{
  "encoder_arch": "repvgg",
  "model": "contrastive image-text model",
  "dataset": "drawn small creatures on textured ground",
  "train_examples": 101725,
  "image_size": 64,
  "crop_scale_min": 0.8,
  "horizontal_flip": true,
  "translate": 0.12,
  "tokenizer": "word",
  "vocab_size": 35,
  "loss": "softmax",
  "embed_dim": 384,
  "encoder_norm": "batchnorm",
  "encoder_activation": "relu",
  "encoder_depths": [2, 4, 2],
  "encoder_kernel_size": 3,
  "encoder_stem": "single",
  "encoder_widths": [48, 80, 144],
  "text_encoder_causal": true,
  "text_encoder_width": 128,
  "text_encoder_layers": 6,
  "text_encoder_norm": "layernorm",
  "text_encoder_norm_position": "pre",
  "text_encoder_activation": "squared_relu",
  "text_encoder_mlp_ratio": 4,
  "text_encoder_head_dim": 64,
  "text_encoder_fused_qkv": true,
  "text_encoder_bias": "none",
  "text_encoder_qk_norm": false,
  "text_encoder_parallel_block": false,
  "text_encoder_inner_norm": false,
  "text_encoder_positions": "sincos",
  "init": "torch_default",
  "residual_init": "none",
  "optimizer": "soap",
  "beta2": 0.99,
  "lr": 0.0023,
  "beta1": 0.95,
  "shampoo_beta": 0.99,
  "eps": 1e-08,
  "precondition_frequency": 50,
  "max_precond_dim": 1024,
  "one_sided": false,
  "adamw_lr_other_params": 0.0028,
  "grad_clip": 5.0,
  "steps": 10000,
  "batch_size": 256,
  "epochs": 25.2,
  "lr_schedule": "cosine",
  "final_lr_fraction": 0.05,
  "warmup_steps": 2000,
  "weight_decay": 0.2,
  "adamw_weight_decay_other_params": 0.01
}
Rows from block 3 of the text encoder of a small contrastive image-text model, named by matrix and row number. Rows with one number belong to one neuron. Each number is 128 + 24 x the weight over its row's rms, rounded and kept within 0 to 255. All counts start at 0. Numbers have three digits each.
After each neuron's rows are labels from the 100 texts, of 14848, where the neuron reaches its highest value: "tokens" is the input token at the peak. Only what is clearly more common there than usual is listed. The data: drawn small creatures on textured ground.
# fc1: MLP up (text_encoder.blocks.3.mlp.fc1.weight, 512x128), inputs 64-127
# fc2: MLP down (text_encoder.blocks.3.mlp.fc2.weight, 128x512, transposed), outputs 64-127

fc1.2:115132137123140126090098129086102124150144101131124102113086111115154114141162119116108113165130130136108110096134140091118110091117074090149106145128121092178098118098106156121122125129142121
fc2.2:158102100108161141157142136123150136121113114112123141104139161130080179134127099155134121135101132141128098146113078172142155144146183136110109120106135133108161118105119105096152124144146136
tokens: "yellow"

fc1.376:133083163129105138126129101117116158160140099126116134086051103144121119135159102128143127156121146142110108140108095141141090166138094130088132167103128104132073103134112105131089102116129130
fc2.376:130158105148179141103170116123138145125124135087118160160108118153126167073135143100200119164131098137125117088106149146144150124110106143060120147143131107116143104120106078122106133147134104
tokens: "orange"

fc1.238:166136119094113170142157204156087128116103100156178126130132127130120116176145069102099168132111106141142153123113082129113091141094121118108104157133137082143118124113132122138143142107126120
fc2.238:093111134143124141098105117104167065136144157151141147160103157135136139093082179134174106100146102145117146133137131132192161086143110148127086146152132104142136152135141150148124134086138118
tokens: "<end>"

fc1.20:143131134124130098137132137121137185091149138120177144137126131100138152156100165173182121159137127126142147118125086153091123100116170121099106141120124135154104117094159151122122165130109172
fc2.20:142138166145122183182169135129095111115174098123149119143136105080142130124115098130137091124110142147117084103103099118116106128087133157125146129108128124173092141109121151121153130109114132
tokens: "orange"

fc1.484:104171179087148114121145097129123097126137148113147114151128123123152142148081120132115115150164111120129134123087094160114096120115112142131088135127105112127164111097130116174141117113135090
fc2.484:111108116144113114147126168171161185141159127096183158069140156111098140161176131125122086099168151076124119107106148143111095114141130148132142158117131157151121096106149146109100129090127140
tokens: "yellow"

fc1.63:139144149139116083144107110151132179121146095117139079095081138128125091167139119151131143137144120106165096146132117144133137116133100132134129130131102120113092103135113160100130102129138082
fc2.63:127131121115140136176149141128157095138100140107109088145108101138146088138142108115094141110095121117113199088115146148138141144157150123102132144109114097133122138132087151152150106147125156
tokens: "pink"

fc1.4:147108140093091152145119147093130139130143104090104122071052112154131106104144077131139167104127137146127098080119119104147128141131148127147148104120125101155093138085148152146120165128141141
fc2.4:137123118166168115109106098135164086147114085103161121112159137109110086133173145146143139115110122134168127129123129158132139138097113118162127143143145154149138122168136075112137117142115141
tokens: "pink"

fc1.474:119107129133119155098131122104082147161124125119081131128132098104127140142060074148086105119125087137134130121119107143095115104111113157141094126149128129115120087105124105127136141160133128
fc2.474:118123123129130126132144117106110099097121144104141144105128133139108108154149059080119130138143131155124096093105134127113143137088115082101132055113110112108129131124148139112100148147119125
tokens: "white"

fc1.369:127157157126118107142175132118103100148112102107147112123109114118172123119142131130101099121158104113099114086080102118135131125121147110156141099113148118111112103126114165109165125112127135
fc2.369:097148146165104151152075118169123155127144117134147121126065175120118130129117147092150131108096122133138149118142155103118136139122119115120123148070094161164098119101144097144113109115172167
tokens: "yellow"

fc1.312:117099161127123116093094120128113140119118095114140100146062109182180110117134122136149121136113107105105129123116121106135101122094135101136114126130115046109073136084147123107123143110145125
fc2.312:134127127142131139123123101152149125114120099129075085097115078119090090125121132162148098134151095139107140101106111164113120080149149121117122140101145149143134131113116165145136149158148120
tokens: "orange"

fc1.212:160136134114106115137099111118132149155145136101137120105089134154139101120132099157135170112159165120146092144137137142152130094097135103156081132105105105119092135122116087130127131116162148
fc2.212:106114124141136161150121143108104124107159119173145117124122170103130152148106140087147124159123084157128090139099132081161151103163114123115146147120093139173123120160127107144147109140122115
tokens: "pink"

fc1.433:160128130141130169126139126170100137114129132129136091133153151116161124119094107087088143108126150127147150087109122098091109133149110092121142121137123119124081139085134129136115134145127115
fc2.433:143191159135104155162139164124117123138132117121121115120116142141131134139117111177160122168165099086121138159121141102152130137134159174146120102104137168167154140180143115095130113152184114
tokens: "<end>"; "brown"

fc1.195:143128120146119126116116157142145158118124134125098113081075177124155122148131142117178115136131139155159081082132122157136061109125138163130098098118094109097091096124097135104114126103130146
fc2.195:110124118104102137154150125153159087151127130131165127146150141130159158081120131177104106147136132147133109124118085169126107118122117153095168092140132139142139085145163129140126132133117082
tokens: "orange"

fc1.406:123142088148143200122103143142131103136120104137139109095119127144147127133161106114157099118142138083107140124175117164134113131118129151133145082159176179148155137094179117107119130132141134
fc2.406:135086141094133099133180156123127171096161121108139128128173142101112074108119137112101154119104137174133130130056125102116114131110119093115120134100104122105074138136083130146128119150135120
tokens: "<end>"

fc1.176:136143133113116147144148169136113147153108110094116081058118099172149144148126110148117161145108130104114136117106079111120120108093128144084123136116107103116095094127127131109133145146135106
fc2.176:100118158139137141154124160146171049119132136132071107154089134116130102099168106144087120103135103134156124119160146139150158114112148135179089161083122104107128137155103153120124141123163153
tokens: "pink"

fc1.443:141156150154147123130140143157112159099121129088143137114112112148101114131106120183170132128111132157181079103142106149071096084106151130151120158136091129157124113100139126107125110141140084
fc2.443:132138087123110118150127147111106138124105117129185168151122131105121126139120119136125153096126081133148104126101099131128144103116148143141117082117116181139115134116172098135109142120150136
tokens: "pink"

fc1.244:117140158162095118159074108137091138164127113150069131115130076124157131138100109145146119114139161129121119119147165106113108149141093144177118130117125148133134159115169111097081111108119145
fc2.244:103110145131126110106154137132180115093162134104156126146129164119078140112166158118123156171115120158102099132121117131136158144115146102131090086104116111089086094134109150143169128140098115
tokens: "black"

fc1.131:144107125138127122155136156123084143131116102100147087128126116129154113141126136076135115119049107106168127096104144151136125131125093127116102119145103100170107106095087129115138170124097163
fc2.131:125129113125181088082083129132148109126120083111050156116142132115099187115145086122163139120183194103125149133145126160129125156123121130105163110094162120125124119119135120143106139143140114
tokens: "orange"

fc1.274:125116121139150120117090151156121120126127119137141094128102101140179104101130122144135126089129156118123123144118131140099119137151180191132147133151116131158116149109115144156075175146122114
fc2.274:137085128131124123141094113149132063148111129123154125098153104147131128112132116143108080111101139158127088121154125122147151138120141109110122152186171093091138116159089133147148135104132158
tokens: "<end>"

fc1.168:117137133153097123163110117140128137172133180120075079103115141109130121140125150117130114104091088141143084150154139133108108096100067114138107129111150078161133138099139165159109111098111134
fc2.168:127145111101142103110084105066134113126141116137130137131092091150111169173142151146144089133095145118101107103124151102134098152151145093172127115101097140142080112181128115110142091105129126
tokens: "yellow"

fc1.221:126097167138094133148110123146113141144119099101091116142110120116144107134112089141145110125115073140122133077124129134108123143091088155093128086130090082109118108130112138125121164136126132
fc2.221:146158140109152138167165136097169161144149085104116136160128139169149157149105176128148145136102123127120118125140092127133140102122166068072118138131156122139167120142131145114174107120136122
tokens: "orange"

fc1.330:149108114124124122144104151168131177148126100103119122133098090104124092112096100135123082126117100119167130101106107118105106097088101098191145116144116067136116096079113151133128116101139129
fc2.330:108139094170148132108170132088131111128120128113128159144115106125125126144148096105149150142096121143110142143135144132170143119110090157089129118127164109093159140135137125118147133161117140
tokens: "white"

fc1.102:095154146116123107144132084126106113144151160136110103109120139124158122145096083132110105153150069125129153117102109140117098155131087161177111114138129121111125135087115141162126145140146094
fc2.102:130128142144094111105102142119117110145155112112103082142119124106129149152129117141157128150089166119107152139140172095113139130151140091133103093121111091087117161142119134095165090093106157
tokens: "yellow"

fc1.483:150080157124103154135096091098149169086138141130161126108127129147115087140170074092109135118116098107109124133127103128134126140126135105132103114157095102094098089088116129140133143112088100
fc2.483:132153106137101124120149156119108126190126130108116157140128066161183164142124152133114114182132163135110124156129145104079138115125107127141122177112126117122149177136121126055132144088114095
tokens: "fish"

fc1.418:063136154139117150137095140117111141137111121142148143099097149131140113129135073167111100103144061131177123081122137126110114119128101125125135158151108113143073126135102158116134134088138145
fc2.418:134134116119112135119145112113125139079134105126098135102101111114118086162107160169130115164143145150132131204126122138106121122108127120143095121116120093123098115172114179159129134135120118
tokens: "pink"

fc1.97:147102165165131122109135098137152152108137137133122148129083130166174118141109074135068129154141085122123136082120121122126145158126096135140145093116090134170101151107099151135114143126137122
fc2.97:112097132082128114099111122098081150165138117135093111138158119113082112134188118132148146099122145148171163167107121145139109130133135124132127086152138095126140105144133103106152133134103152
tokens: "yellow"

fc1.5:132118129100108167123068131151100117138118102132111142096091144132156109140102085109111117168133120131120122118114133120166093106097179109126109116121131094102128094082104113148100124083099148
fc2.5:116156169128092125157149119106088099146107213170124094159135108090129140135123138090134116128142117153131127146135126106133143161200074117139144135098108108131124144157149098136156157136100126
tokens: "yellow"

fc1.412:145112143129125122123096136076121151117108070090096096121055152118140111148116103109105146140122133105130100135129144131151112114121142101094113111131145138183125128126132132114081131107137148
fc2.412:107143127136123162143152144182154160115123148159178103124173120133087112155087132109124135122130082130093140143115121099116116104113114152137162155089094150117114119158137102119138139145175086
tokens: "orange"

fc1.127:141151160092114109107119101094110142088131154130144111084119134169160074145091121121132123113105107096129145108138137146088075146150075144129114121092145131125173120114157135108123158125108150
fc2.127:102175156141160082136109156096121124145132136127116150112128163151120162101149123141124124120090095121162146105137118119140147083125126117108147161119150130110127099161106152103104140145138102
tokens: "dragonfly"